{
  "model": "sound classifier",
  "dataset": "short pieces for a synthesised band: melody, chords, bass and drums",
  "train_examples": 26041,
  "gain_aug_db": 6,
  "noise_aug": 0.002,
  "n_mels": 64,
  "hop_length": 160,
  "input": "log_mel",
  "spec_augment": false,
  "win_length": 512,
  "targets": ["melody instrument"],
  "num_classes": 20,
  "arch": "conformer",
  "norm": "layernorm",
  "hidden_act": "swiglu",
  "mlp_ratio": 4,
  "head_dim": 32,
  "fused_qkv": false,
  "qk_norm": false,
  "inner_norm": false,
  "subsampling": 4,
  "layers": 12,
  "width": 160,
  "positions": "learned",
  "kernel_size": 15,
  "loss": "cross_entropy",
  "init": "small_normal",
  "residual_init": "none",
  "optimizer": "adamw",
  "learning_rate": 0.0029,
  "beta1": 0.9,
  "beta2": 0.98,
  "eps": 1e-08,
  "ema_decay": 0.999,
  "max_steps": 9900,
  "batch_size": 128,
  "epochs": 48.7,
  "lr_schedule": "cosine",
  "final_lr_fraction": 0.05,
  "warmup_steps": 990,
  "weight_decay": 0.0
}
Rows from block 5, named by matrix and row number. Rows with one number belong to one neuron. Each number is 128 + 32 x the weight over its row's rms, rounded and kept within 0 to 255. All counts start at 0. After the name is the row's rms in percent of the matrix's.
# gate: first MLP gate (model.blocks.5.ff1.gate.weight, 640x160), inputs 32-63
# fc1: first MLP up (model.blocks.5.ff1.fc1.weight, 640x160), inputs 32-63
# fc2: first MLP down (model.blocks.5.ff1.fc2.weight, 160x640, transposed), outputs 32-63
gate.535 104 [111 192 147  14 112 136 132 139  95 143 120  89 125 135 116  87 157 156 151 152  81  77  76 139  87 103 169  98 118 125 118 127]
gate.536 099 [133 150 105 180 178 101 154 141  94  92 115 116  90 119  93 116 107 132 129 249  78 114 171 124 151 118  97  68 126 159 148 141]
gate.537 107 [147 143 173 146 152 112  98 131 131 156 115 123  72  64 158  68 114 144 102 169 166 113 107 168 106 144 187 109 108 157 131 126]
gate.538 093 [120 154 120 130 147 136 100  93 128  90  82 132 106 153 123 116 186  84 180 100  90 118 175 138  80 117 169 138  62 138 150 109]
gate.539 087 [108 163 106  94 104 147 116 162 164 123 184 134 155 109  93 120 107  91 110  71 116 124 190  81 117 113 148 116 131 162 106 161]
gate.540 097 [160  15  83 118 108 109 127  97 129 100 113 129 106 164 137 141 103 107  55 121 151  91 133  81 142 176  75 129 135 103 168 135]
gate.541 100 [145 111  96 126  97 200 101 149  67 151 104 164 136  87 100 130 160 119  96 115 135 106  76  79 115  80  65 124  74 138 166 130]
gate.542 100 [ 72 121  62 136  62 115  94 134 136  94 139 136 101 167 103 185 107 154  64  94  89 117 181 106 146 115  81 153 114 101 159  91]
gate.543 105 [100 146 103 142 159  78 113 122 174  72 166 108 177 139 111 136 108 148 163 125 134  85 128 129  97 103 129  93 145 116 111 163]
gate.544 094 [125  97 100 164 146 106 149 148 139 210 154 152  71 155  98 146 147 125 173 179 128 171 117  99 149 161 133 139 136 133 134 140]
gate.545 113 [133 220  90 122 185  92 113 115 125 109 155 112 123 134 152 122 147 123 164 132 112 120 151  86 138 121 182 151 153 170 152 154]
gate.546 100 [117 181  50  97 109 125  58 144 114 129 135 108 138  68 167 136 112 152 194  87 104 127 129 149 126 106 131 137 153 129 114 120]
gate.547 097 [120 107 120 107 123  82 122 151 191  80 129 135  60  95 126 102  80  65 139 168 147  62 110  81 117 115 205 104  82 120 175 150]
gate.548 109 [126 157  91 120 137  96 137 157 118 147 223 109 157 178 109 123 129 141 103 129  96 152  72 104 100 173  80 105  97 123 140 114]
gate.549 101 [136 143 160 155  88 105  95 122 127 136 143 120  84 103 149 170 166 119 139 121 138 168 202 113  99 132 160 186 138 155 110 129]
gate.550 082 [ 85  83 119 133 110 141 136 192 105 132 168  54 158 131  69  87 112 126  88 106 163 125 151 145 142  90  56  97 177 133 121 121]
gate.551 086 [124 124 132 111 123  91 171 121 177  80  97 130 104 143  77 164 128 159 110 185 128 139 153 141 105  48  73 112 130 109 122 159]
gate.552 101 [137  41  83 146 112 115 128 133 149 176 207 103  82 143 154  91  93 100 118  52  82 155 156 106 170 168 128 136 160 141 155 111]
gate.553 091 [153 144  91 117  70 115 118 128 108  72 181  61 116 102 129 128 139 109 114  64 124 119 102 136  77 171 128 159  52 158 167 207]
gate.554 105 [129 138  88 131  90  91 107 108 172 161 144 105 151 186 102 120 118  61  98 134 157 157  82  95  94 180 110 210 163 132 141 166]
gate.555 093 [169 169 133  98 125 149 121 135  86  79  79 142  89 125 143 105 134 130 120  76  93 148 135 122  86 113 184 167 163  97 135  92]
gate.556 100 [116 108 133 163 156 104  79 113 128 145 104 103 119 129  97 150 194 103 141  99 154  98 193  78  72 127 173 126 100  94 134 152]
gate.557 089 [ 69 124 150 126  69 140 134 166 128 164 170 138 176 185  74 139 103 117  87  59  70 138 181 133 164 128 122  97 149  80 132 129]
gate.558 102 [150 166 115 112 128 237 143  90  85 116  57 144  97 145 139  94 124 142 119 175 150 105  96 130 170 119 150 122 149 102 130 122]
gate.559 088 [113 138 138 132 128 114 122 152  98 108 127 146 100 113 155 138 149  83 123 127 116 137 107 119 105 124 108 105 197  92 166  97]
gate.560 119 [126 159  93  72 133 147 149 152  79 114 126 125  55 123 165  55 119 168 162 157 167 139 100  96 111 139 174  39  79 134 110 126]
gate.561 109 [192 133 132  89 157 139 159  99 159 136 120 138 138 108 144 109 139 206 137 157 189 131  54 171 165  60  85 125 111 117 119 126]
gate.562 094 [158 127 157 172 109  70  69 141 116 203 166 123 174 134 146  87 117 117  90  78 173 108  92  82 141 119 124  99 144 105 145 127]
gate.563 107 [ 71 115 106  63  57 170 128 116  92 117 119 132 167 150 130 178 151 119 102 120  77 127  40 110 163  71  59 104  71  87 140 111]
fc1.535 103 [143  94 165 188 116 131 172 126 146 154 139 168 167 139 123 200  85  89 105 165 141 113 149 157 101  95 107 162 145 115 142 124]
fc1.536 089 [143  77 116 166 133 121 155 148 144 130 123  94  99 163  72 175  99 128 124 155  91 137 177 151 134 130  84 120 161 198 155 129]
fc1.537 120 [145 191 120  99 133 186  83 141 136 157 158 170 188 157 135 133 101 147  85 155  96 181  93 156 177 175 101 169 149 120 151 148]
fc1.538 102 [136 117 105 122  94 111  80  75 110 105  94  99 138 152 165 115 127 121 139  92 154  65 100  80  97 127  62 159 134 138 125  95]
fc1.539 088 [110  94 158  62 108 134 171 138 107 116 117 109 125  98  66 101 117 102 128  82 133 108  74  78  83  74 163  95 117 108  99 194]
fc1.540 097 [145  61 120  74 121 113 132 121 121  75  81 144 124  98  99 108  98 119  79  95 162 100 146 113 117  96 122 211 132  99 168 207]
fc1.541 090 [142 132 134 135 125 182 177 171 129 123  48 123 107 152 112 156 152 137 131 112 115 174 175  97 123  86  98  78 139  74 146 147]
fc1.542 105 [154 132 140 117 111 142 168  81 120 168  81 154 194 134 147  88 190  93 164 119 207 124  48 128 115 127 108  92 183  92 111 164]
fc1.543 092 [140  98 187 109 102 168 132 162 126 114 108 100 156 181  91 172 101 107  93 154 126 195 119 104 160 129 133 207 156 124 147 154]
fc1.544 098 [ 99 132 150 140 146 150 118 102  78 149 177 176 116 117 179 150 144 180 116 110 136 109 146 161 186 143  99 109 112 125 142  91]
fc1.545 114 [113  96 146 163 101 201 136  93  94 149  82 115 131  97 143 105 117 132  92 127 122 131  74 129  86  78  67 104  94 106 128 154]
fc1.546 102 [129 114 110  90 175 218 147 122 105 114 104 143  93 140 136 118 124 160 206 210 234 130 138 132 120 107 132  82 131 186 120 142]
fc1.547 097 [127 105  99 194 114 133 171 136 125 144 124 131 167 204  98 149 147 120 165 131  76 111 126 132 142 110  88 106 127 149 137  89]
fc1.548 120 [103 123 125 119  89 164 159 136  79 153 166 139 100 122 167  95 123 191 120  88 177 145  69 114 188 102 131  65 105 127  99 171]
fc1.549 114 [ 97 153 157  80 116 153 147 128 100  88 144  76 109 188 128 105 112 119 168  89 147 100 104 107 165 130 156 164 211 114 158 167]
fc1.550 081 [135 107 104 155 157 117 160 156 127 103 155 161 100 123 160 145 171 151 138 108 152 127  99 163  75 154  94 108 223 155  97 106]
fc1.551 089 [121 121 130  45  74 102 184 113 215  60  88 134 122 159  84 157 122 125 103 171 175  97 141 109 111  80  83  92 134 118 150 139]
fc1.552 093 [166 123 119 112 190 113 169 104 185 141  90 146 109 126 110 119 107 102 161 153 144 112 166 124 179 111 165 159 153 105 104 157]
fc1.553 097 [ 85 176 153 131  94 175 120 123  92  68 125 102 125  86 190 119 188 195 113 100 121 145 153 124 113 173 166 196 120 153 124 108]
fc1.554 101 [109 138 108 140 121 176 134 149  77 125 100 109  90  91 136  84 109 101 120 148  75 110 150 161  96 154 143  96  51 202 133 116]
fc1.555 089 [107 131 143  61 102 171 109 120 136 102 171 110 102  68 132 115 134 116 102 107 156 164 161 116  79 132 152  92  79 157 123 111]
fc1.556 094 [124 185 110 110 127  78 143 102 145 146 133 137 175 155  73 179  97  61 120  85  98 177 138 119 135 145  78 183 108  76 155 134]
fc1.557 088 [113 109  98 160 147 159 150 175 132 117 137 194 140 116 128 122 132 135 105 116 123 124 164 145 154 129  49 168  97 114 131  77]
fc1.558 097 [139 124 116 163 133  94  88 161 151 140 167  92 117 198 115 153 179 118 154 113  84 128 143  92 133 148 131 134 128  59 154 118]
fc1.559 091 [ 85  87 129 179  99 171 158 158  81  71 204 124  48  79 170 132 115 124 145 144 188 138 111 126 100 162 119 122 121 165 117 137]
fc1.560 128 [158 146  90 140  80  59 138 106 137 105 124 137 146 114 161 120 116 161 153 149 100 125 112 114 120  86 164  95 115  79 149 149]
fc1.561 109 [163 152 171  99  91 184 163 107 100 111 150 132  98  22 137 101 130 168 114 116 179 109 147 125 143 133 186 138  87 142 103 179]
fc1.562 091 [105  84  67 132 186 167  67  88 111  85 110 132 108 123  45 160 142 111 197 107 143  92 224 138 125  56 181 175 137 176 133  67]
fc1.563 100 [ 56 178 111 131 152 157 112 127 146 137 164 118  83 120 161 147 175 131 183 171 127 130 137 149 105 192 217 167 133 130  80 118]
fc2.535 104 [142 105 112 100 176 128  78 146  97 163 117 142  94 132 132 135 126 155 179 114  98 147  41 144  94  92 146 162 132  97 147 185]
fc2.536 095 [138 134 146 171 108 175 148 154 150 165 135 173 130  67 126  74 128 135 167 140 167 119 136 125 177 116 149 135 143 100 165 121]
fc2.537 107 [ 98 145 151 105  87 147 159 167 119 106 139 123 106 120  89  86 141 149  72  85 150 162 105 133 100 104 142 115 120 180 126 117]
fc2.538 103 [ 94 109 206  87 128 163  88 141 117  87 166 139 109 107  63  87 126 149 163 115 112 109 195 124 139 125 137 155 103 122 107  89]
fc2.539 083 [149 165 158  72 149 133 147 130 143  66 114 171 100 126 134  94 144 120 155 152 165 142 168 172 130 161  64 119 156  99 145 106]
fc2.540 104 [157 146 115 153 112 109  92 125  68  89 124 151 132 133 134  42 126 144 128 114 134 107 164  60  55 131 107  67 130 102 101 148]
fc2.541 100 [102 139 126 128 119 154 119 125 111 110  80  98 136 114 143 167 206  97 114 102  76 104 183 107 119 131 186 129 161 104  68  75]
fc2.542 116 [161 161 180  73 153 125 135 105 140 143 145 220 162 102 155  46 102 148 116 113 184 128 102 176 172 132 134 152 142 178 103 130]
fc2.543 105 [170 128  72  89 101 120 101 158 141 141 177 130 122 139  98 128 123 152 136 128 149 128 133 128 180 118 108 161  94 145 184 139]
fc2.544 100 [148 111 127 182 151  94 159 109 106 134  74 129 117  98 145 186 135 146 130 173 148 113 119 122  90 133  44  88 140 115 116 150]
fc2.545 119 [185 123 119 113  80 106 101 159 127 113 177 128 148 109  97  90  88 139 127 142 119 142  63 191 130 128 100 163 123 137 223 169]
fc2.546 105 [101 106  92  97 121 133 177 122 129 152 143 156 189 197 142 136 165 113 148 122  96 112 117 148 185 151 120 168 162 127 101  79]
fc2.547 102 [175  85 143  71  93  91 110 189 128 103 130  96 115 105  97  62  82 160 160 136 134 122 119 149  93 128 123  84 144 169 156 144]
fc2.548 113 [138 122 168 126 126 145 167 154 137 100 132 201 139 104 121 103  88  86 164 121 153 110 137 171 126 146 166 137 134 111 135 168]
fc2.549 106 [110 119 163 120 134 104 109  70 136 148 113 137 118 126 126 153 120  78  98 131 156 162 161 120 122 161 156 130 176 141  75 139]
fc2.550 085 [131 137 163 131  96 134 157 146 101  87 176 111 140 108 132 127 119 117 111  37 157 106 183 123  65 139 133 116 150 156 119  57]
fc2.551 090 [131 119 101 187  91 118 194 128 154 177 121 119 204  89 132  86 209 137 110 143 116  95  92 137  99  52 128 105 152  55 126 174]
fc2.552 097 [112 158 156 103 131 126 119  82 154 161 101 125  93  90 116 111 136 156 143 128 149 106 127 153 142  98 150 152 153  89 128 108]
fc2.553 091 [120 180 162 183 159 155  96 120 169 113 104  95 147 162 176 132 139  93 168  98 121  93 103  71  83  81 136 114 138 142 151 114]
fc2.554 105 [ 96 110 162 142 109  87 102 134 140 132  89 123  52 126 105 175 142 124 209 135  94 110 135 127 109 102 136 175 132 152 138 131]
fc2.555 083 [173  93 129 152 116 167  85  78 148 127 168 154 101  51 129 103 137 128 108 151 118  90 176 128 126 125 158 128 103 173 149  88]
fc2.556 091 [139 128 225 131 147 127 157 181 129 113 152 149  87 141 167 147 114 118 117 114 174 128 113  88 108 200 128 138 128 157 136 157]
fc2.557 095 [136 123 123 181 103  95  60 135 153 127  93 118 135 143 108 116 112 107 140 122 112  90 136  88  39 130 165 105 155 109 102 160]
fc2.558 103 [125 212 143  50  57 154 146 112 109 145 122 129 124  68  95  90 101 103 138 100 147 143 115 149 126 149 142 135  98 171 122 173]
fc2.559 091 [119 131 141 133  88  97 107 144 114  65 147 124 192 135 101 100 102 148  87 101 124  86 129 169 169 104  90 123 145 114 138  56]
fc2.560 119 [ 77 149  88 167 142 137 166 110 148 119 141 144 147 132 139 114 154 118 181 150 105 141  87 166 126 139 132 161 144 134 118 102]
fc2.561 108 [128 134 123 126  97 109 117 163 100 175 165 131 117 168 127 172 118 151  55 122 105 112 130 166 185 111 158 132  83 116 146 135]
fc2.562 090 [131 202 213 129 128 139 103 144  91 108 109 132  79  83 151 169 143 143 140 120 158 120 112 124  94 122 131 101 104  62 108 176]
fc2.563 108 [118 102 163 133 144  88  94  92 125 100 111 152 155 132 115 109  92 147 136 153 193 162 135  96 106 118 109 131 150 167 149 137]